A small class-conditioned image flow-matching model, trained from scratch.
Model: activation gelu_tanh, layers 8, width 192.
Rows from block 4 of a small class-conditioned image flow-matching model, named by matrix and row number. Rows with one number belong to one neuron. Each number is 500 + 40 x the weight over its row's rms, rounded and kept within 0 to 999. All counts start at 0. Numbers have three digits each.
After each neuron's rows are labels from the 100 images, of 14848 (inputs lightly noised), where the neuron reaches its highest value: "patch colour" is the nearest of a few named colours to the mean colour under the peak. Only what is clearly more common there than usual is listed. The data: dead-leaves pictures: piles of overlapping shapes. In brackets: how many of the 100.
# fc1: MLP up (model.blocks.4.mlp.fc1.weight, 576x192), inputs 0-191
# fc2: MLP down (model.blocks.4.mlp.fc2.weight, 192x576, transposed), outputs 0-191

fc1.475:530386476445535425479502526526433453489478479545543496521491486534450538497505535500510530490513504505526463423530463507532494510475511504485518464529623521480501539511508523506484549567432527437551460526419562493534479592440572476532486529517442477443474563464486505458512429434481515523526566498569463450503475491409526496554560597520530479555461521597513535405501543537486514515483450519469482480527510538555462465467616485463472463475510509509522472487547484513473488491514552522472464553478550495475464451483511465551491483536490449508487493484533449463485449590505468474
fc2.475:472464510543430463508481539506483508505522509519459493533504502536513467512511482474536455566500503461521487446498574541527478429498517506527501499541475486535489642497508505503489436554558507545536496439498543522533560556523306456579463499427498537459491505545475518569478514476562437478533520555444516455508495452549545479488454445474502552444486477501500498490480494482451407520480454469480505515498435498497451462522448444488527506465499396567494474461521510535512468474557478444470582385534485496523518556479456472485526482522449504532538434508517513512492547490478502493
patch colour: red (30); purple (26)

fc1.298:457451481477444500479454486523426527529513496548471483527520424309505481511496541492531501471459522498489553567472507506474452518550595470511497497486396540537478508478461561494574455484527514505490529523532497582537464548515460553561455499491511480485554553445498481537474493480503471525499568506540454566492488443580505535447486512523498472560515503460525516480489549468509463467492503473510619483464487473454512526505477432437525550454466469511536500460469502504513498511503484559505508500463503432521431465501464521475494526643436503525527518501483519563500418468547501470
fc2.298:540510525473464483538484504482534515462498470385494420486490547519482484499488484508475464496522456476470567438532503514469504493477493545478549514452472509505470443528507479524506470504513559626507536503475476412522540442495607480544448482466525565505519487445475445536439445468505556485550460529509504588472471388522518465500484444552496508509540557534426522481503372444503573461537457539523388537464593553468473475494504527499446508471484528498526459462481540500453507520489451446500579499451471444460548527512482501525449488492511457481484505487507482497420525468551479507
patch colour: green (39)

fc1.110:450508506487460504485508512507483483502518439517408482525509464511506509582477550523479549474527489449495459517483471531495465510447440439505564485530579457497530519520461513490490474526548483536471614520496518563525487546499529567440476514496501465463493481491511503516510526444535489546479540586602505485472512535535519520447434499525471504585503515491486459511570497466489420473525504457494502433470515494517597520509393511517516504491460539555490465483483454494495480467529504558535487507485495399506625444513514521451520488694444501508570500507480503506520426492506493513
fc2.110:490477557469517521495455514527503539450512579484471498499527520480485512577489465497502498492520544423537469566556563481500466520546499564518584414464567414478427516461521471475612505561505561521514349500502483523510474488506498525603491463458485508504459546534506462485574506521523640498515526537452525448475528518459491507477502489472520475520463473521440476498545454455478520456449489548506549514550496529480525530477484453484531532554525462518516437473516492502478543496483539588509552481544532542471431483522485489581460515579450438477481451566490498540469492518485509518
patch colour: green (25)

fc1.104:511550470530549451490562560544498516488487501519535507476549457503459553537425515536548448448430509427588450472518522465540468489469468509507449571481538558532527538489503541465520557506535495470477491461490504537478486446453487571560513545456453424496473465532490478566520538455603539446469510480531528512513439470582514522515527523501542508520517495555492515512525538497430517506495541512450519516410499481538426524517500458490461518547563504521522465510600485412508508510476479466452501551512465431442511536586516460512483404483450505505532451448538569573596489525519483518
fc2.104:522544490561486544507450553488487523496497537507558481579471545580479512507555394506463479525417475535452457494450473523525482458603484439549558417519528509563505499496553509506525460530468507557469504560462528520443528493416502447515505443431517478469515540422444515481535533485507489446510471513505454466553554467413445520523489468527542441524504448569484451551561513508538503464454523516464508520458506506553567503486465529458528486531569516430501493462402549468556497482463519543487509561561459540485569528555535492502537470454487478506503552473515524465510483594508543527
patch colour: green (35)

fc1.44:561494532512500467448485530573467483566550505491501499515533524488399457500483458490480456478498543463501629520538507562545535511515503526474522517562484550495487536517606563453563528483433539494562501459523507485448499479550453489508510484432532533509501517534526429503492577490571477441580383550535428481574502536492471521517505508474444462521455516480508479437519538523494530481577593481535494457517532526521538493437406588505477533493511502490503524450476523424399471527523474521508486483477486483451533434554508496502449528486512481533482506520536481465501492536497520415
fc2.44:451503445522500541535485400439521487502475515524498464457483535502549444516470524506528519499512515467485520507564525470512559482469410529456524489536501436466486528509482441558513592485400494520397468457443497480417497534544579427528495545510447490543494504480532516518456477480424497497567421573483441475444498549490487531535451517506427563492438483547536529570454457452526479519563496481476498505427536547521480448482530546489526480498554432512507473361475495571537474516518531541498500479534460469559483473503486522470507476509497452510474451487537571457461534523486463458
patch colour: grey (50)

fc1.324:406513505483470503497386507545494509459465457417522508546522502538514465531528450505488440494468500537486530510417507491461490492563504518546502559567500555483482555511445534547543464481541490444616480498607508518498509494448543533534435476591513583460490549458511452521548534470481571492541418500556539465570511479580515539519438431473505504536505477502530506522506484528472524463487521519482483515507514500453528514459531548492553529414552452559453415448454455497500523491536557451501488563496565507539548479517526515504496457441491510518483528505528538526530565592516494503
fc2.324:577508441525532531468382528470575463510523479510474478467439467517413513539509575526498534503526472489498482477442533499457463439622502542536504553481510462519485542508534521451563496478472522543458502513408453494495499525578464495598533440433457449429485524520466480510465490500531394501505493514439530508562502512531540508488473489485507464421490538533451451496492512528442523456436511484447560481435508538539455444573476475481477520526462503529518547481486488516479497495510474520508473436525486517438514425459493509436431461547490573534445541469527560508481460515513416495
patch colour: grey (58)

fc1.225:550473524486512482496419397516530464488454504522582496492563459551561502418548585465503527478439550542491457532482467453524501513504478514479567520479459438557501535488495515536501420512518553465526548480457518530502464588503470567489491521470521592480487445534456518424473562536574614539493492507478499520533525557468501501489484420472461434508513449511594539472496505454631498487508489490498483534512496468511530535504462467484505513533476501551522472557416461490466498597441496508512505495493526483543544531540459488572407477461497509517519475506496555463520521514505541469
fc2.225:523496463591524582518449489466516572533478483498450486541475534557497575553511527482477449519490522437468419513575574490501520586444505512470437539442500509452516455496518462521540555452529458505521499510587490494483480504477474527515481467538510459428470509478457513541523587439439450578448530454536483518466535577419493485530453516499457479503488538488462388499477495497497422459516489494576506512440485439443529531541521546498508524502588469500500494468477463497474529507516467565482478620468499487487529478495530488484564586522479524515500409524500476469502458450511461474
patch colour: green (49)

fc1.419:528531582513488454506500451479490530510528501517491473494509511554457563464562520464545460477463510537561571540577415522507457527502529566481435487465513494477512585467506518513546573506507495606448529477443466487430504468538590535574478554478525546529434495539509469468495517576584541484501462470393441468468470532480537495510523558440531449531475486496513523511498543539486519534506520546572468498526512526431536513493520452502499487483483436544504514503488456541504380513483558587527448456531527434554512520534499565577520493538510508480484511499481511590496469547531516478
fc2.419:479517491511530494514477442513465420456475525494482539455535485497506533501513520545556528536517452530493488499502559506522459453486605512514468490560507508470487373484452484452527507445530517558461525502437446515503499420532428572577495503595477443503438444482495559449578560582513529535553477477457530496493489508518471498516565496462457510566449533516513509481583455483530574457603527502519547500466442537504451500523489483543536485517473457491544520533582508498457392519498452528492482504531516433444506464486523562496464513533469485470471549541543472583471545456506469518
patch colour: red (41)

fc1.334:509568487487578490469514521517476508465421552533493495471476508501514492506522562560517472416527465446520504569457547465448482601568534509554504450509457526482503536506530518443533551501439542507495516531465537515557499513425557571494533517514473565540481409468493502492503564553526522551463517507556482485528471415469500473493517567513490479485523484433469491477533506473500564402496438511530522449492495553480510528467561547536501466551513537511546491477551446499490518651537473461488529509533477482520520452510522501528436421523509497552457470436492590575460508499486488409
fc2.334:511460539483433485472470445544494505453444514474498484503569522487516399546414494470555488517483405523454559477509494491577529548434532484558536476480481545489522516506535519436533512511527522497480495523456480491491487482529457532518534425525549454479495568495435526523453477409447506528512446518595461470479556483472545515517487480511518473505587490479484461494439515497501547571512513536525491532540543515537477576518533429491479537494574544428489522476446586520452506395481475501539482522506424489539536499560449517438460481490517478427525454471463457478413501501490548596
patch colour: green (39)

fc1.569:534486462418415512500446523519449564453476480503410475525573482543544573528520477517545594502456534559520547506500507495478513524498496510485563521490432503491488524453542541521555509548512485538489549550451583575459503490511503555507460497495490497502504620467492528528500521534529542608489547485514481479522507516490487497467573521500530512521535538486525556473492503474499541512463555508463519560514444480473440511533496528426489472510482472554575504469480511554489432609541515502483525425529469385517512468505492448503475499584410464565520525559540540560503489446511454525
fc2.569:513443446441588493521566512506504529526544470410489510500507519429503468514519477489456552466514500544473595477513555534475520517537587531520524399506483521528516536510577541438469486528526461539469473528486469476465530495520505454530455537510493567533463450541505528512505475521445572540459507436503455470500480522514481540472505486494467529482543606507460553463529417512521570516482478512531539484474562445483509490521461517415479436482531540476557449508464467508509622457524478511560469457439529641499532559525485479548453479457515525474522528474494500532497540570438531515
patch colour: red (30)

fc1.424:561516462448491462505507458578476427475518475463452470564548470511476485440576478495496472481507557486465468506632506535551491522484505479456507477559475508508504494495503518451551511520523517474618491486484449501573510446469503447541509528400512454474505495464526474453465505571511493474549443515537462492465529463453467517556476491509512481561519532517410489423464508554636482491510551505473539436489493499512464534470519518473536552426510456531511509463596526438471477570433491463564471501505420487498430522475484465526459554499471470530515503531509509546511556555484520436
fc2.424:494538442551537511538488475480531583520486525393540512519510553486487498559506521488464544500499446546460508459604478513502562536500501501463447478474526492480501509461523534463444487534522512513432488434500431495517538440577522459604518526516477557501467541495510507502543518583462529495541467428493467484417457480503489523517490530481490478424478543511543419490504516550565532499479499500512488545445503531530519432427450571604566466547512454494501480475522535557532491591442541499516533489520468522511374455507526495492533538482546459488514490443456545591513467509465556516
patch colour: grey (52)

fc1.574:584498527553515462504571535517493534532487484579524477471467480513520490552467426566503539490517473512544548516533517462610473512501503557470495520509435538417513466437537516490480460447473499525567511572412520464510444465410454550491517448429468485438494542485494495488515457553506522498506476470523413442457499533456516509551537442533555465540612471483488487509545581490517452502526490502501514500493485555507568457501571554533493471575523476493514491469512493520489425576496473406528536447510475507506457487502526484554538483572488512523471527445590454535448445482505504458
fc2.574:531499499538423481413537530543466473507471454494462502531492449533483489523482514515468494502496538492480523542461498499474507524485542543522419557483504440377503435518545478487517483445525491517555525458528485660629524485489545514570491495511504503461497482457507510455454534458465493496460503465526507498511509454452504509507449590481493464419406492518517486499472483534525541532583462530581508556531490532481468542486456526363456498551556509429513523513482536519530614526475498532474466483503464531459454460536516495478485528527490510475429546473527461480496481473464454454
patch colour: grey (63)

fc1.425:485500507427515497515563468474443462489498485465482480569504471525537526521537555556418480486491530556490427556521511508530528525498538476437534448513494458396495432486556495444497512454502515520532496519466474486530482514458559457584488504465546504502521560461545477451452459486490539455474477550493572564497539539446447490508577478581580454541573461513400458561493466495581470488559473547467508445434505494504511486493485430511532464414437563581563496567531501476482446569444511513506500475500471466514501462472541443514511514511489479597499518556477516540493511477503526481
fc2.425:527561562563521493500552550537482529508523484546538511494513499555473542468419472510534528489526496522487444485548509505484495550566535486448438509419468547591503486477511566456474462438488475512503472463561515456474459489544468436628524480549562496557491507516531480439507450507479482501481548475438566534500500524483535504560558461541573425455517465502562527488577549531517507493571515476503476499459503487516574506527540442531514494589550409521475485594534504504558456512425489394457508519510488453482515477496578528431503482452522547537483540469480471551512514516495508490
patch colour: grey (75)

fc1.430:491491452477524469494481504527555497509548496487478489527561457481545513503490417478566532474594496571613475520615551498462482495535504582431509574504560495451478530508520511442522508463505516453450446486474499499500490520543515454516458522532433478509526440499445491544500549534461463519527472526528466531505501520523525528435531572422494480492520509445449490569515533508482544472510530495532532598529475413476445466564504475414490499498540526509483427498503497543482531568503497458427506552513466462508514419488445509557453480517439557610516493520570519524543522519531442450
fc2.430:499481480513539472536507482512513466430482469511536492487540500500458488476511536494466497559412478514566456568595478481468451507500472585487553492477390457516502445487487465495485433453501477536564425452497481498505485542533505458508566513480464529475462455444521521536507531525527556567560545517427458508487505496623524506503497539468463549516525506536552496424480480496434530489501506537490483502463487427437565509510552466501510449516486500474558501520561472475430487596505527574562578473433533501520498525493521416497503455533572536558488524517544480562524508485472456388
patch colour: green (55)

fc1.221:587512505505490459499533453512529527419512511441536513678431525483527456545424576496593473458495457535580466493439513529447560482496501490500451479522520493530531473492523442524523565449500474508516482451452571512520531482512513456526500611528461495516518483507411507520536495509529469459453469548531444473473486519456492464542534503415465485512520476487477490536490511613487427569493522570536422569507506493478496461506513442536493492548506551487511490566457539485506504588537469484451512521491530494440516505488522463488494447529437481537498454515478476477540520492495485560
fc2.221:493495561489492457505496411520446520509528449611552495626418486508488491532516536553589420515521495466529522443485502528516511436511476521511438481504488575503495518488456540494507523456553455523471518480504513492482461499477476490488506547569467527497510479467584541424551504424568539555448441344502483472485514485488484517469445503410496519514509502498500499439516522462482512486441513511488517535517517593527523500453499462478504469495437567461515529522469418547423500528493521439566516450480465505525560505516556481522539528477515473520496408490494519455473526512491433529
patch colour: green (31)